A small self-supervised image encoder, trained from scratch.
Model: norm batchnorm, depths [4, 4, 4, 4].
Training: 7200 steps, batches of 256.
Data: trained on pictures of board games with random positions, seen at a slant, 97500 training examples, 18.9 epochs.
Rows from block 7 of a small self-supervised image encoder, named by matrix and row number. Rows with one number belong to one channel. Each number is 128 + 32 x the weight over its row's rms, rounded and kept within 0 to 255. All counts start at 0. Numbers have three digits each.
After each channel's rows are labels from the 100 images, of 14848, where the channel reaches its highest value: "place" is the part of the image that holds the peak; "top examples" is what is common among them. Only what is clearly more common there than usual is listed. The data: pictures of board games with random positions, seen at a slant.
# c3: 3x3 conv (model.blocks.7.c3.weight, 96x96x3x3, each kernel summed), inputs 0-95
# c1: pointwise conv (model.blocks.7.c1.weight, 96x96x1x1), inputs 0-95

c3.0:113136133151117203115118118132130084194082140093135122109159129132080145128044132120121163143174103128113160169139120165138158190101133141134098124121152125155111155138118149152178119126228162120151125084087128127181111062160112132147118074172174138085143133128145081115141197122200119173
c1.0:003128128157128170106094128128118128226095128128131100130150128189078128146128086099112099128198143128095128164128161128135140165109110128128128160063128128113115132093119112134142128144180169078138131128113117112178073043090128104128111097111128118053128128090159137162128185119158128138
place: centre
top examples: noughts and crosses

c3.7:162096126125158119101187118067072089159096142172095107166168100115190138075111111147102112152086076103174108137090135133155094124094136123062142123125119196090174133132085149124137131086150128137130202071113085149156175161177119109203124090134135141148146149081137090136097125135108088131
c1.7:157114148128136128093000135109100106157123128162128128169174133128168145078114126128124105165112095128160123146128156116128083125097128147046165128133128125088177149129128152108123148128128128137128204094154083103153166146126140069128162088098151118128145132090170084146100149113128082128
place: top right; middle right
top examples: digit grid

c3.10:161118119123132112009134111137244161131153109126122136150130103132096091116126128100092122118169195156144125112096084138122169108117093178097164115169143136113145101123123098085190129136143109125149075112121158123131113068164132114161105077116075128118145171073135208141122153155140159127
c1.10:162128128128108103059116140154128179127128128083128123149107128128094128072128162079128128088128198124148128149081075128128209128122128152050128109176150080114128128115189122128148128136147154108140067128128154128128128150163103113205128049127113104146164211111128164135130107174150205154
place: bottom left; bottom centre
top examples: noughts and crosses

c3.78:141174061089127117112088101108115073117144233123161156114044202148158139135125077142129111131135083115111100141128137134169068142131141143135196091150138163094107147089148135111154116148200114114129118143174169138146140150108121170149223141125135109129094133104130120097142133167146076127
c1.78:116180090085166128090123139128117128104128201148103128128084215128110128143128103132087090128150110128098128128128112111150054154192185128128202074161137128113128156115148111101083115162155119101110117156138187103135133195057117151157043197128140135164128128104103128122128157128161092113
place: middle left
top examples: digit grid

c3.12:176136129125118152128122008137170194195115089139146088121133129162088128145148074119107088116146156133120097178064071109119118128112118093122117127167170084155142105111116155043141105140119138137113186119097106181164131080137113128160115128101104092151153122165162090146105132089098074145
c1.12:180128128128128128128128043128137128068151068125128102128092088182128156115155128115128128128138164146123111179024127128128128110121119099156120152173169083128128128138145128069128128128159167090128164070090135192198117104128112128128144111060072054156128116147157128125128128132095067185
place: bottom centre; centre
top examples: digit grid

c3.91:139150149083184142076133082102108057150147124094136160134109062145115032119118150077104133144126089112131098115107121116155058080090090092129098054133118136110141153169137174096155174125141162137131131187127103114155134147102132085120125204147142139122173116067108087111137105157106154090
c1.91:147154100099128128128137095128119083128160137066157193159117060143090046128100132102123137109129105146128102147136128128139078099093090086128095084154128129132112162147124134128168128130140166128128133200154102146153147169113148087128140165102128167128163107079106128128128000169128158097
place: top centre
top examples: discs on a green board

c3.65:152131149135113124107159116072122110134088112155118118126106208129192120140091068121130092111096060090136196121091152143089123164091105152136055123057121155144084089134122138165119151125063136113148103148109114135120156176070163141116095155075132162031125102112144145122109166135143099103
c1.65:130122128192128135106177088075128091128112086135128143111090178117128154128108082128125102128128128059121128128088128143128128143122105154128089087065154128166072125085150128128128128090085136104000128163097107128132169163056128119128069184098091104072128124128128157122107167129128116071
place: middle right
top examples: digit grid

c3.55:145179127118065136117111132166161058137081137148133105104173076165077118135141152113080169120134140163074117139165102153111140084131101120210117095150068110121139121133110108132107158144105167157096058122135155095131097144124094088120058074132147147137138091121107128104025076123101112132
c1.55:128165128072070139128092142163139056128091134149128115128170094144092116137128128092136200151122142153042128154139125151128138128128128130193090128167128106086128140000092082173103144111108151157128088121126124080128101173129128128123074092115128128128128086128114123070073102147095128122
place: middle left; centre
top examples: noughts and crosses

c3.71:162112158114115135128131059191170098133152104133159122098106060146173180107123148121108135088131143149132154180086128155105112068096077129151134187163114163137139133145162094151127154119096108075127180135097150143155134050152101161108146077075129151158139053113140154154101103156039130127
c1.71:199128128135145194128128082157153148170129083128128128085128105157144151093158128128128145128114141128128128213094128128128128068083085089128135172127128128128151162135128128128128137143128128106128128178128167188000156086165104128094128097077118128128112105128203128139129108136080128144
place: centre
top examples: digit grid; noughts and crosses

c3.15:102145112160128122107098094114125136087050098102123120135072116120206098133157101120111078195068110120120110123118142113168155111163095184126164051139138171083126141086079172111074145082109136110147147102114126136123139150074133156101192155105092093113187178177126093099131129109109153156
c1.15:128103117128129143117116133102128143106082076000116151143100150104222107144114102086127080201102114095153101128128128137128128128186099191136160069128126154082128128088097128128042151070128138128152128139130145128115111141093110162077153163128140127098176182163141094105137128128128124128
place: middle right
top examples: digit grid

c3.30:126137138110118133080103118095113113125140067129080132211128102094060138111143145146190102137196091136177096094133144119126142098107134115093206132135139128125138067083139126171050151105100077141159111148133134108114086078167070087125169156143180072164081113111134116117147091111116132156
c1.30:106128128141128128096085128129128128128137127113087128223105102145059128118169117162168120000168092107197120102128148093105163128135128128085189132143108122100128104079128128155045146097114112151145103128106147117111128096128090087128117128141189164149128164149147128138128111128121154149
place: bottom left
top examples: noughts and crosses; digit grid

c3.93:087062098094111134121141126102143085132070158112159116082096098133108037104111144092121127116138119126128139149101084085127127146093140166127133126154120171160092111096095133092157099107121104151043111200109132081162144169050121096141128139172145151091146123076139127049072180122124134108
c1.93:055128101128115128172165128109128127128107159152083173128146105158128061128100128092158129125103128117154147128125128116194128156169128128128128098128163169128110128151126149078128125106128128169100128176148128111128128189068128128128147128193159137174188128101128149102142160128000160081
place: middle right
top examples: noughts and crosses

c3.25:130073117146173155121129095131100143109093080145100119082128103098117135095160150069138114143134177129123089105097074090102113162158136101110141135107070132078096052153079139146080081092160066122139127119130141122136204128098136163170152162129125231096063110119149134098100084127143152118
c1.25:102060133133155128140145105128076128128102081151149074167081088100128128108000146128167097161157128150128112128128097116128128119192124140082128130128128170080149084128128144152144089096160093131157128121128128097128212157102102128128159140123128209113056128136154074108142074127123162148
place: top centre
top examples: stones on a line grid

c3.28:089127106095120117167136149167140090086176150081141126105101092150134114044157126069078163116087188136091083083097164119135089151123114141105123149156094098110060138152124094082052141084127106125112178165088112172126119095056083122135106124135123116081145109083136110132140110159114187125
c1.28:066140143128132128175168148109151180128134111145137140098128128154128128128135078089000128140066117128121116139117155148134103128128128098163105136128155141124077162180125104101029128102137061128117144128094128142150130089071083124134086124128153128083138100128143104133137128142141143138
place: centre
top examples: draughts

c3.44:055132135138173075167181093098127124111179140092124137154149166073143102110120119129128136123169101119150181076150105119175134095107097167135117218090128142148110185108117163189174079120185109124143139081163064104097083125103087102156089093110131120130138115121076166121138148132075133147
c1.44:074108110120128073157137128074128176071128128125069128106127143089128103106120128166128128128171128128109188077145114158128128128115000156128117128085082153144105128125135128102128078139186128128128095128128083105128080091119128084161062103128187118128136128090074132086082128128094160120
place: bottom centre
top examples: digit grid

c3.64:103128159175132138127104103138121103104083079161129117111103171140094123128112155126101092192119066121091091199136048141160120057113135140110181137128141142124147101134146160130083086125128145123017099127143122091182106146114138100134137083152168152099134148157076163130085069161078121115
c1.64:108117143178128158138101116128128087122086128128128128128114177128128096115111181128128128157128093091092128186168097128166092078127128177117156160149148132124177103159138166119128078091097127000038128132154152086173120121107111061128126128128196134085128161150082128125092128128097128128
place: bottom right; bottom left
top examples: noughts and crosses; digit grid

c3.17:086152102096122102077104095136108124063160123123131102139078146118234086098137178138116133148144136065121093110129124153130125121163131159106129147175167144121156116105132157119143127130066072118141136161067161083182200134133105160161092093089114101139095095081144139084069121116078149084
c1.17:089128109128125110081118106155110128092128092180128000128120128128224124089113127105108137150128073102149101089128128155150110128188102184128111128151185128128176128118128128121112173138110128101168153101128213128147186180113128128122128130128128157128128090098107169069128128128128099128
place: top right; middle right
top examples: digit grid

c3.43:072112127152170156091111144137141167118111196099121127168085130101126132097145123138110075162111135139096130117131077077118153117203115114129131171151124145137101102086129154143115139098048097114116147115128186141118155169106094157130142187096079143026132176100175071104119099104063154099
c1.43:098113106183184128106064128111126119128128231092110128187128177128180110081128162128074093138110137101096128128125124066128128083128099128116128128144113128155128104105153185150119128107095129093128167128098233142127128172128086128102182200091136128085118170121125081097124128107072133117
place: middle left; bottom left
top examples: digit grid

c3.79:141139166091169160119123122115143066094148084131124093091076108148081100137167149109122058107165153170160120124103122148158119094127145087040151093117114147141115137087143105110210126123077122158151071170077095127106142177074115133097101160148135130060075098094155126144161151117114119183
c1.79:100158128147166170106138134111139059115164128099128110087066128128095112128142128106128128118128136157154128106123108174142099106169149086061156095128128178128090142130128071128183135114112120128128128158128131128099128157063123128055080000128142175089128098128111128128192164128128128161
place: top right
top examples: discs on a green board

c3.4:115153127105136134179101113085154074155129171089123110096053107126115097086174126128143079116086089137123105141106109113141096117176160154119095136141086079098205128138125089102109183155071097099125084145097118132145106122152053087203081175093151161128160139125129128090068091129103147156
c1.4:112151128128000156128089146093146084142128181120128158128022128140155128104134128128159070121102083113083128149144144139106105103138129128109090143117109076115140131114153090128109145166121128139128099196164128128128113156163094131153128208132172198128191125128128097081092128140118109165
place: top right
top examples: discs on a green board

c3.52:143118150160119106172126161087086121070052064063134107159111126148122101176057170129148096182112093127094062143140165144099145141115142102054121183111153132136104065103118136091133135130118154121096020120135157174137145096108110128121126143146116148131067112132139102140140130090164116115
c1.52:111128100187128128174128155115093128092128074058128089137082128150128128151128128128164082113106128128128107147164128128111148128128146148036079181140128171000128081089128112128144086128115128128128065128128146136158122061128174122095128084155128128098128066096138128167137142118145070128
place: centre; middle left
top examples: discs in an upright rack

c3.62:153120171098157173058066144140131084164176096154119136140135117120122091116159151066111129155167128156119035129097097116117086183051129097115123068159182154145105091157125115086168149119164158068095116153143150134140135101132110136105146103129094091102115132087125116140207124146148183112
c1.62:128128136128128156048055184140128126171195128178163146100128113128143112128128166085128128128161137086110072141110118115100082169095128099168128054091157149145104128128110128056128119115033145067087087128167160128144101129109128111128128134128127163128128128128128158173201128153173194118
place: bottom centre
top examples: discs on a green board; nearly empty

c3.81:166145100128144083123121118116101163053156148122126138145119087139086104136110121154157141133090128104163157115198128116133145112041092102154142134110106116129112197148095152195145105131160079133146105172178069115105135090078104112175124091191134127128110148068059137162134147170158200129
c1.81:094128104102117102128128153110128158090128111128143128128128080087082110128099128128188095128159132123143128109193080142128171131063165137128138130077116132103134151148128168128128094128128098144128082152128114099071128114128128111165100089142000128104128164104056128128111128124128128128
place: centre
top examples: nearly empty; stones on a line grid

c3.66:113121106151136122135102126134135067103034175123152134079094094122146088161125091109122077152170122118098138119116162115157206133110119177072149124112114172128173136074101193134135105110066085102123134085118131113125164092088130126075189101130121083147109168097115110067072176098128136109
c1.66:111087128168178111116128120109150052089077154157124154106128128118179093149128103073128128175159128161113126128128128161171169128148128192076128128128137186128147128128128185128162104081086063101118018133088133128119118128102176115088142088128128120128151172135105084081078171067140128133
place: middle left
top examples: digit grid

c3.86:106103123085141101134047116156077097113149128178139129111101185154149153141100162058156179112075191119157093156111132129143096117181108162137132105143100125086108120121138145166114111193162126157136126127113126110121196093137131121130219147124130186067195133168110169126155121176151108102
c1.86:085081139128111142128060108128099097119128128199128107116086178133118128128116151076128145106154170151149094138128105153128080128127135153092151097128098153081117107147128106133146122200158115128128128149116151128128173128128086111087191153128128149128194063000128169128156128208124111079
place: top right; top centre
top examples: digit grid

c3.76:085128107165127130122102138144169138126069101138155149140136130190105180132149161153137158114132153120135166162163126096155150079128075099104143098144197134114096088153122169174078143131023092071121065145073127140136201191150157071109138116106132136163127125151154155122173145109094138099
c1.76:128128128128128136128094171119128124128095108128144128174128128151090171156128148153169151093128127128128151145128157085128128128128111156051128128157156111116098128150171113128128128128046128076128081128091151128131128185128151000128126149108144148128094120128174128115182128139065128096
place: centre
top examples: nearly empty; digit grid; stones on a line grid

c3.70:149147159103143107157115000106141153118143147128115136168135138117123141133118039125140133116139123151137160110078137146152151012088116137124114148096127132120138142138110132105133128150123148106128135136163095076104131123127125121148127118019124117115125139126125155114101119130000139110
c1.70:166128128128161128128142000124116131128153119128147128128128140125147120128097036137128128128135128131116128105082176144128140015114128126153128124106114150133146128128146137107128155113128128095138156114130128055147128108109128147157115128022128138128156128118135128141093128150023128128
place: top centre
top examples: draughts

c3.84:147082143131154152170160135080131124130132112105157084136119147099109078095070149086133146099072123135154145135102198120087163144125119168067109142139163185148146095098161113135062158230160098148113195119102117134149143119101151093143115145096103119143216106133169108099116175113132174107
c1.84:128085134128177145168191128076128127131128128101162104111098128105128050124079142147128164140085133160203164128128154128094149148128102144050164134141161200166169095104126073095121155165148102103128197129154128150128128104128145123118113128103104076152048160144128103102142200069115161128
place: centre
top examples: discs on a green board

c3.34:124075105152128101108168120118112146124134092151142101195027077093160104126146129133154092092181093100174150108116141140166124115087126181036102126137095089123127128028112131156074145123109111136117112137090195136163146086104105105122145091118122094110135126131129114080093109074115160130
c1.34:142099105183132117106180121144104184128128104143155125204056094146128115095125128175128088149143043084033101148103164128163139113128134179081082169128113076116128128040128131144046132128128088128109128139128181128128128128128128128115117117128152059138173151128128088094094128128128119128
place: centre; bottom centre
top examples: stones on a line grid

c3.22:128100101112135117116104089059134094102126127100150208134086099106227141140101137141126125113149084108124129089119171157211082146044140123127112115134093067101161100188136156097188127166153111115121110149093115147115144154135121161155140083094110117099124075078105155092102117123158125174
c1.22:099102052110079102128106113082092085128148180139128231171163106128033128141122095135153139156116083163097113095128128114193051154118156135136128093151082165152160079167136148160159128124137128164125160128128128144128128123128128096105233083101119128118110138110128128133140102104152147128
place: top right; top centre
top examples: digit grid

c3.18:134071105129152112160084070064127163143069132107135123123077176067102142147131119125127141085105135091111074093083096129148171117170090119134103100093076111091122127075114128093098126111122101087073111131093132182164122074086114150147172103091134189141121138133148118103055099146137064167
c1.18:142128071137169090142095080133106168128130120100128111000106126128067165128154119128157149109102062099101095128133076149162158128146157160162171154148060128128116173100126128179128128112091076141119128128128160128128128146122129139128185128128182229128128157145107103088079123152116128145
place: middle left; bottom left
top examples: digit grid

c3.3:101067105146171083103121128102175155141074116100108076087142121077137116126102142117125105068089150116063138091121136151125177132138135152000141127108135129187102133149127192107141167114076094161160167112133103152130114142130160108094145130127140111108106068046148129125105170147122125157
c1.3:106061074026151102100137144128128127128108104106128094115128128090142098141094128128140160090130128096107141128134136160141170144147128164000165125126176155187107128128128163128160128128131090177140178112114128146131116128128140103096128128128136128128097078037143100162128174102112128158
place: middle right
top examples: noughts and crosses; digit grid

c3.90:047147063114144129060171064175117164144087114083154109108130176112124115114146136115110107156171170132127093124128120182105088117140148127163104121101143194150105067146129125103129159090072121110126115124152163123139169200111158122133142155099071170093144163092090171069113096089111167112
c1.90:072134074066090150083152099161108128118073124071128108068146204070128128128128124107129128128136143128112122128128092160116109128168128128169128128100091148128114101128128151111128128106088096128127106116090185111128163188128132128143089162122104215076153131092074135064017128104128155128
place: middle left
top examples: stones on a line grid; discs on a green board

c3.24:080116140145143122086118148084161188119161108126109146114148084097098102087119166137135119108130120097142078161117085108121108078154166113125152100068104124107153191131109105135166116156102127135062080077104113165210098137107168137125120068105141127159124141100058098121116139133039203102
c1.24:128128128098133077100128115128140151109128128087138128128152128087119093000128140108122139109128113128128106144128063128146128100161196058123128073062083142128128144138128128104148104123073110156097098128134091148222153111103170107128125101128144128128128128127077128128155137128074128128
place: bottom left
top examples: draughts

c3.33:164134073187150117136152188160103114176135132102163124131160116131127155104103128133145156123153135150118118117139177125099090140063111127123124133085159029143137150110139084089165105149144097123112181096097076174151081022084155161130112088153064124178150149132110144168094125141142111172
c1.33:132173094133150138128179165163114099147128131128128112128128104104160147128128128128128135128157140000116149080136168154120073128066128146142166114094148043143094156128149124128091103138108083159105196079128091178147093066090143174128115097137094128152140093133161128169090088128128105149
place: centre; bottom centre
top examples: draughts; nearly empty

c3.14:041144143110097111130080125085104097071083197138095080105137140134138118131115158119080113122104084083062146170130100074144109096100076107101115137175135100184119160094150111115152069153086112112085091119132091128206082117123112108136116117129172131107110140116092090128147165128087146068
c1.14:015143128094128088128094149102128119071134000128178128088097128129151088165118162128128158093150101081128163161145103128156128115151128114090128155137128115177128159145164120128128064128107128105106087099150128096167098128128131079091128158153184128096128129134083075128151124128128128095
place: middle left
top examples: nearly empty; noughts and crosses

c3.20:118122106109162101135133151076121073100068108118163138109097123154201106116079131127092146144103117109139142128156092091140132149147134148131132099116134174151106098148091135130113129083055087114121094176111102142142100218077145115114195241101069164091125092100138125103098113087132152109
c1.20:123128128095161128079136165103122076093080128133128159101128042128197106128092151128074138186089128090158128142160106108130128128182160175115114102094156159128105117128128117104075138085109128120157119171128106152147110245092128128108128232123128183103128090085121152152104149128128142128
place: middle right; middle left
top examples: discs in an upright rack

c3.67:152156125168128163110131158097131068140192057125122171124113162138127083063111141117077059179101137094094066157110110153122159100094137114162161109135166111143158128167061147182158138088173194167101110127138133139132132131143147137132104188196131149158079177130107158145091109154146117128
c1.67:128161142128145136078128128128110101156128055128133178137128128148098080077127164128118072173128101107104058128104129128097128139082128128145148072116131094119166160128054151172160146128140188161125122000152136128128120128155146101128138171155165179156128141152104114190128138149166128153
place: top centre
top examples: discs on a green board